A small image captioner, trained from scratch: 2900 steps, batches of 64.
Rows from block 7 of the image encoder of a small image captioner, named by matrix and row number. Rows with one number belong to one channel. Each number is 500 + 40 x the weight over its row's rms, rounded and kept within 0 to 999. All counts start at 0. Numbers have three digits each.
After each channel's rows are labels from the 100 images, of 14976, where the channel reaches its highest value: "responds to" is what is common among them; "place" is the part of the image that holds the peak. Only what is clearly more common there than usual is listed. The data: rosettes with rotational symmetry.
# convs1: grouped (16 groups) 3x3 conv, stride 2 (encoder.blocks.7.convs.1.weight, 288x18x3x3), inputs within the group 0-17, a 3x3 kernel for each
# convs2: expand pointwise conv (encoder.blocks.7.convs.2.weight, 576x288x1x1, transposed), outputs 0-143

convs1.125:439496459513472490544515566516492536544507462493502519522530499472504521490505500495448541440507448497493517478441490479531469514554514492457534491442475479482470547448555519471490451487492399473551501471477486571486450459499470518469472497560532559469527497508486472502465508429640434512524549485466547419554548510508517486400472509550452495499545537437413538478561464480556556441446550486495465525510539498528502596450468521580513453445585419474497530494484499507464577477495510550503
convs2.125:497480500516528477473541465411471450567531392517463582425474503524535461460473490460526459526412463489531494541492514441491565497505511532544511537495527549488525411490470436592529511473463422477452441479554419513510424522487487443546501537439500543530572485502553511537472441500467516446529497520517473429494561481496478479458460530450475567530491503533437528471538535492529469540428526444526504478470495494535472587505549534543523
responds to: vivid
place: top centre

convs1.169:459514458458579478487487501462514509491484535465488509493534529556542416510487468563540486544543419527455447593534573535551425449424377497515479483489504518496519512465482470442528516495559475447470465421555489550577486522486491557481545475470502544498494542454511472471522530482482481502473495477475544455513525509503474488457489441530495485519508535419522469516522476499521503471500447477528489509521520514438490444417571502539599499478502440474504568475556527456471445434513533490627
convs2.169:494476475535536447492618571503532569487456493475485470528470498463491532515589524442565537534591479421498524508547409473556484480509467476493568474484445474509559544546558580461528497475526501459448503543508469531523439508422515389560529440511570429475607544509516599446499440558499504489445561457523524525545555492479532506505548546524502522549511479539438491485466511431535522576472509452468468577530518557473487528481556501536499
responds to: vivid
place: bottom right; middle right

convs1.201:489474502493500488488476439487498452499495464538469511522494513540457510522567422509574522585437591546509515512492519492466517548570510473450542476473542466393552426495499462462464511509482500527531492472505471498582512475495460484515478486521503425464498557479512469498456427562523464519520546454563473516476531513523491621517501487490521506565515519413467489471510486530460487564543441597462535561486500474451517478528446450465530504544570554470471589538537504504484473512591544570528
convs2.201:487474464447543586498508446549506473510464569549499495460516453459550473549559542482540543540422480539553494556547578456563499483461559552440472482480548547520527463483527509475455496459570499504518507513495529407449565488524488492517521474546535563520462564535535523486557489448581453472440475468473511585484517496564521620497468482478477536514506490503506459514454523437503504457552504457586577473452527507475488450545502545521523
responds to: warm
place: middle right

convs1.157:587565467560354507586520464497429515450529424505519549441510482520502488446488464653471501571492478495468492495448528502538470441496441550511575506534495545483488453500511492506524450490458526527541490520566495428483479480477467530491531485513445474554487506512484480496458487537496466473487489559493505511503545467447541533544473510512514458570511521470485419488516500513503536494517524510482564448434489524542496481431505518484491534552511576423558620506507502549482504468508541504498
convs2.157:473503516500500597471550531460463492468467515500543485468453485494486427458530475493503545507519460437539502529515523541508463485543442466477425420480491446514499566467486477457465519499493591501510515523410484512460508548508455576465470534474444476512467388511468499504539472476499484465537536453534523585548492529545452459444478518611473625558486571531554534466492488523485494487460562521485513401446603483479428462524457527464475
responds to: earthy
place: bottom right; middle right

convs1.208:489523501571503530535535420495486464461487518523453480478532496507513552489531415443514470504518565449572567483522497516522569476513460473535465543517597510479611495491461453513431469448490487508574443479471447557514501471574457479476532530559509503522476470441566453469474510511517507558531490471491460535479529524500434508474449555453512450508469464553487523507523489496487560425529488447500454449485487478568530578488450561509565471498481473485607454523506479516559546526547497529402
convs2.208:444489438490469480501470451481473496536478470497464432524515507532550533524531503525508493443476511519428442477499528469506485571550478476490530499603479498510572432505478473497503489566498490456528464456506558532492488519427455451467529515540507559511425526536481498539477507526448462518476498529453492513489409517453527387466473448487511511425585584446501538482518507463467457483507499433519507529548600499480535517486483431479563
responds to: vivid; warm
place: centre

convs1.260:518485519505532537488516467474497501507553524489518438472532520500548509438461492453497533494560538487500421502489489516511508565480547462539500533563511519477428479463508442444516499485543470610515529569442502423402513510520511544510512480439445584530563543495533467385556483503467468501480482548518409459493441552521573626470576543548499496504522433574435486479453488519473555499473459475505421461453562471480492476501521494551497461469479515509531521480511486486527498479516539539521
convs2.260:467399499459516468485575538473520498485447462507452532490527481431556422495519466517502508488447518535465478508483533428481501476491540499410540493515504538479543533488508520461515491509491479491471517492455526464516436457527471475465511491529512493535563447479419464499509465478533438494465486481563506536521527484479481473451537510424460528485492542546468437562499478560468494506520440467465461454559501466512470387509427506480506
responds to: cool
place: bottom right

convs1.38:495515536481513558454451520502498527478547524424479520499506563424514566455526493480533590441499555392473510489476551490544463507546488505530506478507499498511433497487524536441436530498548498516562489447549509438462512525570490564516431459427537469496598423435541583476465518518462535561405471527524539411532551449491536497511517481520535449517495495547517488523450508517466552520511546476476556441485482561504516513456462513534548486567532518491478513519435504469470494537465539568473
convs2.38:442481461519479411560520545485442498443527451488502498474528541499578432462513536464499445459519473462491458491447444473498424609521444486487484486495487494505475455504462471498508500521479446478524471503509531537487438557469482484495470466505477454467511454522505474483496458518487547501471505498547484451512520513473556418423459505495465496490549516523484498512525549466541524489528502513408492430515462510524521479476487520497466
responds to: warm
place: bottom centre

convs1.105:497473462519483476468466492504445499506473515524497541532561555515494499498515486509458500430514394571458496477516481475484484585535477413455471492572521524475478477439470459475452435425459490466475509491460518467473525492599468467501540469538496505452539456423522457522533487492512452589565461603570443482505478496536445439488554525512458540454504573516508479478527505523465434532561517507461412564458534530453500493466526522570583502534500498466499465457547527529502493506541513500595
convs2.105:425557511482517571398502519501531539503539536521536534519533413467469588468476500502546562503502518435495485494546468521536490475503544485547571480509413458525450484519508572500459526501535484508381479531493511548513519452474521488440448506477507571461541537485489479549538536522507491484489463494459491566511496515532531491541526515514490517537395445496544476525511475487496543506447447389560556528483413431521503541538492491519404
responds to: cool
place: bottom right; middle right

convs1.219:528484484462514543526497542638510472554582444542435479476528462470490451488501488500443556547453501557474559489508546463512507539516497477469442475498544447518477522546465547462472452521509483481516439518495497512487516486501507432509510469466501498552478477418465581512535474548518483526507528486510420518488460514505492551576582585541484456505499431538525495553464526469516450552539528570467496527438462462533476445546485511473500470462511470504485522504496608563551582427427549521448
convs2.219:464523492478462501522482590512552499518497556472452494484513525585565501512524466519442510461551410516532468449475460484434538521517515561396528555552501498481531537477486504462473500494515496574503450507470543452537463519449534498432506488534516503511493488501501437538481495407449542577459436551478441531500467537480542471479618476461441524453508513500523487517544481472528515489428481487477507520548561530488456444489425481497508
responds to: pastel
place: bottom right

convs1.148:436459492526478512500557570490459468463600503501472457517437496514504554551537531441494514504493562477560447471480516532512505502427505469564453567480551442558456411448496465530441440503462441518447468503483472540500540451444450559501492461439483418495463380520452485493518496523520471480557535501546525525532532497547525499561533489556476498498563494551487479529519502504526577446511508477437461446433465429466490463553459501511507467496439519535501468502477475477494503585577480537506
convs2.148:553539500440533546494443449417533470492459425460520502546470438469437486491531599489507487540475507447509498468496480483504539467548557497436453461502481458414437452499470512492570494513529474495451491525562389468499460442541466521482503520475514442420492484419538496478564489478554530460502518547539503523517534561521444462479476465480555576516503455541514450448444475567438469515503524507429478530467534507465498521514517543553443
responds to: earthy
place: top left

convs1.22:481377516441561525478491467517458484448455453463512563452559509511480478509471476568571462484516440525512424592582547651358483601517473569447527469525455535502490552474537481478487452492517497476507554494511464508500576507501519454483519514496502503538437534506490472443523502524486500521548464548516502482539462509528452517450456515445569494483454478468486458468515494465572501501498474556461512509485463494514473491472501471559500547533532517490476520450467494480499451537493481527456
convs2.22:591491511514491560481505521482427463496507538514545518552493491447444487554472566532476515513538600492517437530573468508508491510459493529478511442498486502522484450453447481442449493540482526467524460493527511518507482483489437545539544509464489463473565445458545549535557502495482491549473556532483480548578530496527495538431463485542488624503464503443510474493475506474483522502527537504511491480515511557471523478538413524502539
responds to: vivid
place: bottom right

convs1.53:459455463456519455415447524422498500491386467460419473481499511490510537499496487402512525498465516494523435455602449514528511520547471500449509486429490425476496589564486505455580496545495449494494513509424480476493456516536526503462474517446523484505527445451450492483486490523454519451535489457536486526463554457470445492504488513533483509543535446515526521521446536520516547450454486475507411513477483568492520513502523492531505439554521548383523467579440567505473454513470488484446
convs2.53:477506489500508551547440480439460464490484457471491531594531421567560543518465485474525472489460533561552541591459517477565570538511513475461526471491493547421415426479525458531495525531510412521489562599484453463458533523485509464503526462599442481556403511513517545519505542483506483575592474560550462461580487504518489536556408484456498473525475448466456533472491531506521545545493436462541498464563473491496444442430558504568490
responds to: grey
place: middle right

convs1.232:502553540539495494461474428494478445498471576516516568497502508492548460452499474521499542608441521554467496496493565490493496511506460518452485475523468511490477456468420502462558386528546535516515449477436471491551530508538466486558459515530532565584467564462546497401559560532448496492515492551504538510496530510530492448489456490514451497546510548472451414458464484471526522520462500479456514480535536455477457514541470401504507524458509487495473513458550521512482497452569551596599
convs2.232:498538488469455455456504472461496546475494501462502505525525504526549462489505491503497457490504509487517510417492469574490514522550520633564483498567435469422515504453498497509514441502456581520534453463502553438400519498471457536513459477547577513457489489563500554516481566459520474541546429507479575491528475501498503495500495456532506492504479490470474551503508493464534501460475494451471490479491537471517438598546443429450458
responds to: pastel
place: top left

convs1.275:443505447525508545487535520475476496458509469487445506527468470475470470515481514442509492561500574475448431483420539468499470489443411481453499497498498476534499503533529513562516455474551512456521459535452568512571530477499471496459513464521441558477563492528438514502446431487547562463448495535474402527432483511465529430477492493439480493469447382473521451507553511484472516437424396509507486442511534421425427515551529462494493465470497492486500495499479495538459559505566482510558
convs2.275:461566508526525487479453452537448431518500528507552543536487495396506536537412493446500539543531471502607551524448460513532515489474543505496494516427466570550460457547499483530548545503547485506448558520549494548558477506511561543509442567489457496533467562495498475491531502469506574461554534534523519460482522502513476482581469559519498495558482468524471551468433487534577518530507488463511480444428441459579548452550520529488467
responds to: cool
place: top centre; top right

convs1.194:435515487535557532581498467488515490535468499464471530562583462550518496544467452529493471421521539556482496436563489490533517478535508484552513538521480544503498450489527479491525507480469365463531446475522494514498495547562542513485558481454539474482407451476426482523510571551555501530533471450491501553463528502499516485523490474523507458508498517493493505546544456586537428527477452457487502451498533492516489458509550525499459506492585533540519528506433412611580434515527562549454
convs2.194:415505438457480460450491509508493567529505504513476503539572568463589527460502438460479480470569460455486477426502397458524464525456468540491443540514494547521600492483473470444474509550454526429472522456476491508414538540510473466440455501502520518534452559561482497510421451505411540501527478535453517483464520453413519491505549511503444516431555495452465421515459520528520563546453521409487541503477504539512452512505432507475523
responds to: vivid
place: bottom right

convs1.207:527490478552478532437496534519504513463537553518538549526513562519495466449458544597577499477488447522412495516561489499467503489480529580583437558476432506458447469532506488517483521559446578552469564515419493425441504488537466493503513561479459484557549506511516509494534478498544487500457457530484462495509470509503515465450428498516503485555490524535561466590493471517412431448523506482519502495492519580515444565482447431387499482518553501499511474439561524511505540496516491464514
convs2.207:521460514466497474467455498553480440395510476518489501584474458414447500500462534479488506475569555538498458511494387559493513471546519469486457499524453496521381531507472497523482419426491566500523518489533456435619429444507494540504460500440480506530472460517481468462540535509498505429509486548491529451606496527471511548517547474512508499476463464490413520439426495481507520565454495493440413497528505471507511489513483479457487
responds to: mirrored; warm
place: bottom right

convs1.246:441517536535572462490502441529475475481460540526532494482522503543529486522475435565462491477484511490526474468481485503487478518491494493460451477515468488534518532518491546492492481511424505491523496489526508439504472508523524503492436529522547501516508469485501473478449481496491475533501487480484472474478545532467518503485430459452546521450545550516464500488509517501528509487503489562542465516457469370390449415571538457588637429413487394535563494539605446467520448499540518517606
convs2.246:481508498404493488477541531473502545472512490512445514469475541465499515530535423488547532525508503500485532510527507497557545519497499479444492497533488491514544538560572504469490528478462537549491511560410489561473491440495512518525544494517484512495535520529445586540607475535524482467505475519461534392479482537490505498469510547530429552480500557499508526502505510530507435481509522523481496441510527551473440467560490527534522
responds to: earthy; dark
place: top left; top centre

convs1.134:561540533518624436503443346556494496505512491469443485551561466587584492521434342465470531530504518474515569471492471528500477521495511480471492487458486500492504457463497431491537489481560476478475445514518479509505482470468454475520472508523549453484451538420528478545484545527557446512503481452480555536538497524470447475432460477465529505504539589559510501517554461498467453505498436461480494462482530465453583518492519506535537498520479480481546491507492515483460502477543508529513
convs2.134:434420549471534492474562620530483485490509492493554509493512477508537425500515510463519546534505438460531552514494518511503514502520611497538557482545446554497566499426520571453547503500508473524504516483514517527508488474503506521531543540502490450516542504562555501584525499520526368489450514467505534450545447458503537496502522475486511488508538556540515503461468498528489515593485474451472523560588570508482540562570483523514451
responds to: grey
place: bottom right

convs1.128:432495541508538600572612550476412493516452458466526512454553492503496569481545579501486535494554471500462435509432528528485444531500491450460462458534475456534501477500512510405501485464459562536507494465495493448445504522494502514539450470533516573519483498539482512475495435473504519458517456538446421457411524502494490509628485418510556479451479438492514515556508516514474511460524457459593441462501480574529517535510506509463457509440506503495485488509465497532549465492454491475479
convs2.128:470519442457476472506505503457484481468437519459554507550475511477497504581489480537552440517510442497586553469506536502505520486478471576564445485462484473514466433485484473505509485459573475487516519517578408485505519504489512528506484485506463471490479515488511494572552474466475508533575482444490547532500421512512450544514447499444466596513503464454476504420489496413471484515465511425420440475500459471536548497579547542521508
responds to: grey
place: bottom right

convs1.264:477444548524472475554516449550505515484465423623534484499521518467473460519497502476492514459477481632522487481478462568544557465481523469480486521507490462524471486564499494495555436478489506483467537460384598548478494459492539478443506583502488509510474459424624555485507532476487521521500459504526612545455507552420456475463462506554532508490557470443481458445575481463506548486480507459518525482453541477554522455489488527497494542545537487478535453485478498526512473480512483485482
convs2.264:503423512465516444502504506422507521471444473522471544513480555491548417515462437492501557488490447526561511496470466476533406528475441412404472481493493543470544513544491475417451515478536481483510520525484530496514455513466502544483479512459481428452574426480539509428507495506503417514460521413521476478499492444427480492462449399434464469484479471486470473493501539490474554540499473512453437399501480465500523437471434447556489
responds to: cool
place: top right; top centre

convs1.129:523472480510399665556599565471448508503482542534492482507455487541462615463566595452510514448525459516468483478465465484477480421493515458475483515506483544486481454521484534506490460492480496501565482539474511447473501521510482511517481486469483545546489525472461510481486460507445531470472498562470477493490519511542580610487533508512546479440473404512488487526493513502497538526462488524539406520407482522497464497508447443515470500470496452542461474469492505503489445541410508454481
convs2.129:457628478537519562458504492557517472496570428490553477419495492501473554453453478555510459522505490526494511492458520419514528502449569503580485473502454485499490558455478469574480498472576545497561490467570509494505476475442480495514489470589476471525480497436521512543497438447508431457498506488409555506525471468560522545534479489522506489554474463501439498477466557445561492521467465505498504576394521534541529604555503525463455
responds to: grey
place: centre

convs1.13:482474456448488499478445446527471508465497499511452409529463483466467487526499499546545564549510483547505552496419409504468521529502526535472507562448533557553531508519504587448509464588555516475499474514500523442455587527483560407529507531598522488486538466538450537521478482483475554490455447493491492497587525462480455537532533493482525536467532461504543546525517442566405514483496569536490445526473496540460523572463546497537570521553546497425540506501499469458506489487453539491441
convs2.13:461453528503467453447548562481547493462476550471387575524507488529470466455455465611495489467413560520499504586521503536515518471480434441454439505455541505480496534553513540440461560514495428465538536559523529476611487519582519551479446557480513538547468421426479452450487552540519577536502534438519514506529555486517482558590450466468435559546564578539543460460477500481540475490496514487562524511525485468487566476476456466510499
responds to: dark
place: bottom right

convs1.235:547507605505490517559499563453503484514515456477486483488493521482528465460453496466504445508530464496479497469496470486494501462484499445529492518478540537520460473451461520497492447455530492515473490518514431524433570523506475451509518504524450469480460498468460468502560525499514476473467439495527517490522494501520464502535528484551441536493529539490530445498469518496502432478476533504500457466427508589609475573361567657493539576574451577423477529526523448530463559470489506503440
convs2.235:561464594485518534537505517511557399497503480471501550518471532462462487584487406405547521534455490481569547559482474492481451566519557518510523517505457502612455460485514522558429515494535598505501503567468423450473490452546522588473516566416524505488450518511476485458556536533541526512462433527491489487505481498522464495565468500496451491507495454514517520503489517476463486544581497526472472495489519539430461473494429498483578
responds to: earthy; vivid
place: bottom right

convs1.7:530543596501500562592543501451492539514525564508491469547514562500440498547563495469460442466454476411438502591487521488505515517506442537480437494499531438520461474515478442485507474507516533500539495505460526490451492473473519470495455535474500536489537510512508498555483517537511553559541528466459508470484535493446496511505571592497507537426567540550528551540469434502458517522472449445500480456441546482526482499499499515492438515517456493512505497469522615461604600443502580554481
convs2.7:625496499470504514582512516482485465551466482472469526473626511528473489566559467462457504523502564546529487502501519456479497557481460490506522469512497448512505528536573576485444433587523548438564506464493532591487538470544493525482507516490505520515493548494471606498503451519470513573469453532499530555489559520539499463577469522488495478506620556506567474531540521469531519492574408543555520551502558531553505474566482514501536
responds to: warm
place: middle right

convs1.167:566513460551438535524560493509566506528514577505422478558528533519494536462544477536507505489418553515626508458506490479436504477557508528568490545499612529519503476496481532538472459476489494537498490545393481430505541478444533482584510561467552547526530452509510567600519518459487474516508503566565547514537481569571541495484525507521513513526534543553504481494522550517482484603542539523560502450529484518514515533463505520467424505517498500496506463456449478462468518481480489458510
convs2.167:445498511487533510595566562549534527496488475495535509442526464508546523447474418449497541449509455497496483527532462445609563474513548544472464524532507537488463465492506519489476526501509520575547497544508495425560529508478521554459450471454401419590564460448513515495539452492505499568508465505543526510497489438477454589495522507454533494501479494519581550475500553472546477531458506498531471553455479500532447505525520473458479
responds to: vivid
place: middle right; centre

convs1.142:568458578563480415511486580465463488522539497490476505549465558506523411509452566492527507510463572502492468484456508495530511489521496472430458498549508526501420510551521501444580539544487535585491529434560503508437518540521520437537506548518477457430459470554495595574459476453464539488474495442487510488461493438496412404526560494534457540504494441535509534536543445507502486514460517493542527497505436473521509511517575485540570470473441521502470496533484483550555523465521524477483
convs2.142:431500513492539548465534535474522505482487477401466549520476543499518534484580482472490549501501564533568552535480467532519447500541534495471524562465513519454515485581557571454478423455524562503509507529515477479572492472538571493499520469510573432503460565498500478449540509514525552581505504463528483465528536498520471518516471518587507472548470494567493537468466520557537571535504506503505402461525528566615515472512544594553478
responds to: grey
place: middle right

convs1.274:502457517533501498545485498452523429463460499435548490531566460535514480493544510480457465475523486508444494561558483528463536449542508478499519480473501552467519485447537468546491505497499618535441530517500518498439532535428564522524495525496543513564469480491523476517418446507480489457528507506528545426559465526451549487578604497535479511519492482539470542469506464498427508456465474444462503476459526492488507515521498532503526494556397671459506463610472494459514462474525506462497
convs2.274:594507480528494468467481463433544490509480509488493455535532531506477517491541482560489432472514586494508504484523521557493460478503460542526562538485581357474463485498430489541516523432514554428428506496540493527531512516516489530472547447405442522426501459475473601473462552555466465504451486449465483478520486473453485422450516483513556557486464520420502529539468509451469509478479481488533543496526449499467496466437443493472486
responds to: vivid
place: middle right

convs1.77:560556576484408573500563423478504486489464485447516531500480446485476483502505478494521453498514484442504548504477538481467443510464419516494489453521500483520496481466473460517492463511504531545548515458512532498484433497409436637427415484573493528544500449553525542534506496482514526516511543551498491586546455541578515518469536482479525457469489442464488484478561498458514532475512452451512509496490461502530573484454442495449465530547554524434514549546440516483554471485499504457394
convs2.77:487459559475481513492518475533525490488427473478516567516489544533546567527454468448513475531448507459506471552485545574529550485536494485421436519525482531544467454536506501424451571460511548480445544542580522457511442485561528441500465525528439547468457509433462458501479522526494466484455557483474427469516529494528513498510531529553473438536574455518495491479493565549573572476541473455505499458477514503456534359483436520547496
responds to: dark
place: bottom right

convs1.199:491459459513461490462466428482496514503528522487493487511552512542469484514514468510657567626483548550467482546576508569444545486481429463519460506507526548469483431479498419456492499465499526498549564492640520524516519512464429497527493496596504459485464496511498495534478484475482492473472454450495449524491521523482493520502467482476497513484490492479521402511545490433486487493538504485455502501524507506474433479532478393481493518520596538433481489507464522593482489440521531487513
convs2.199:527476524498504552357544533511518506529464585633511522505480513459517480492446462543482550523533513455498548509527504458534427373572450530475526520506512555495504540453488510474490451466534503527441490520459479528554546519437557510519521542436506566466512464457491535517447482492539490462520439465488503545539553467491513543565485445509500494487495590542478493546420551486506522579556445518556570461418544558516452474522469506517519
responds to: warm
place: bottom right

convs1.203:484483484507507506482448527534525527468453544526489462447461474472509488471508583463452502496522474528535578493486500510565472480522513464429490425522598498507504585552516584573472458383357454485507480583471499509465589532541484455432512443442540534522550485467508489383477468468532572499506486506576497541475477472521500489565521516488460470501497454489527480513541490473433430560525494486530462500463482526429510515561479455479496481479474469520501503476524504531484537548502480477515
convs2.203:467504448480480458524435453444524457493504468455519459539485462467519508456463437446459473422493465465473475494427469556428526510485488579560466547516501489449437472420469524511546452488439564523481508483495463477467516452538460521414429462530467459517445543503456487525515571509515536521524491622495567505496475510449477467534473553452491539479440485455526510498473465457569449473493559482481445487467451512546537451512502542468483
responds to: warm
place: centre; top centre

convs1.249:405464453514583503447531470517491458529483455484492476422537473568466570494506480522473501501469496501506483547432411524442477508485495497432458504473466510527534584533561488431515476494492496504516465478490513450495450515449513568533436468487573492518473504486508514453527458488555541472521527498528488488540544507497493478424463484505527543488544476511442520489497466527509467526512543554456537461533447392417475495533396480500519427463484423541380529510517420485416483492455549493521
convs2.249:449506490521549524396524443509488575482516510501489490526476482428480451530496499496551516597514457452442552486474510532557547424528476440489430463474443497530461498413481542494541490414507475528438522452512418450434415475422505485501460516466513486505506443478556518503516526476532558497499539477518493460422509486502446511519462515516531516529494480502503445459399479494506506480507485473484444501472431511492509529502511525497471
responds to: vivid
place: middle right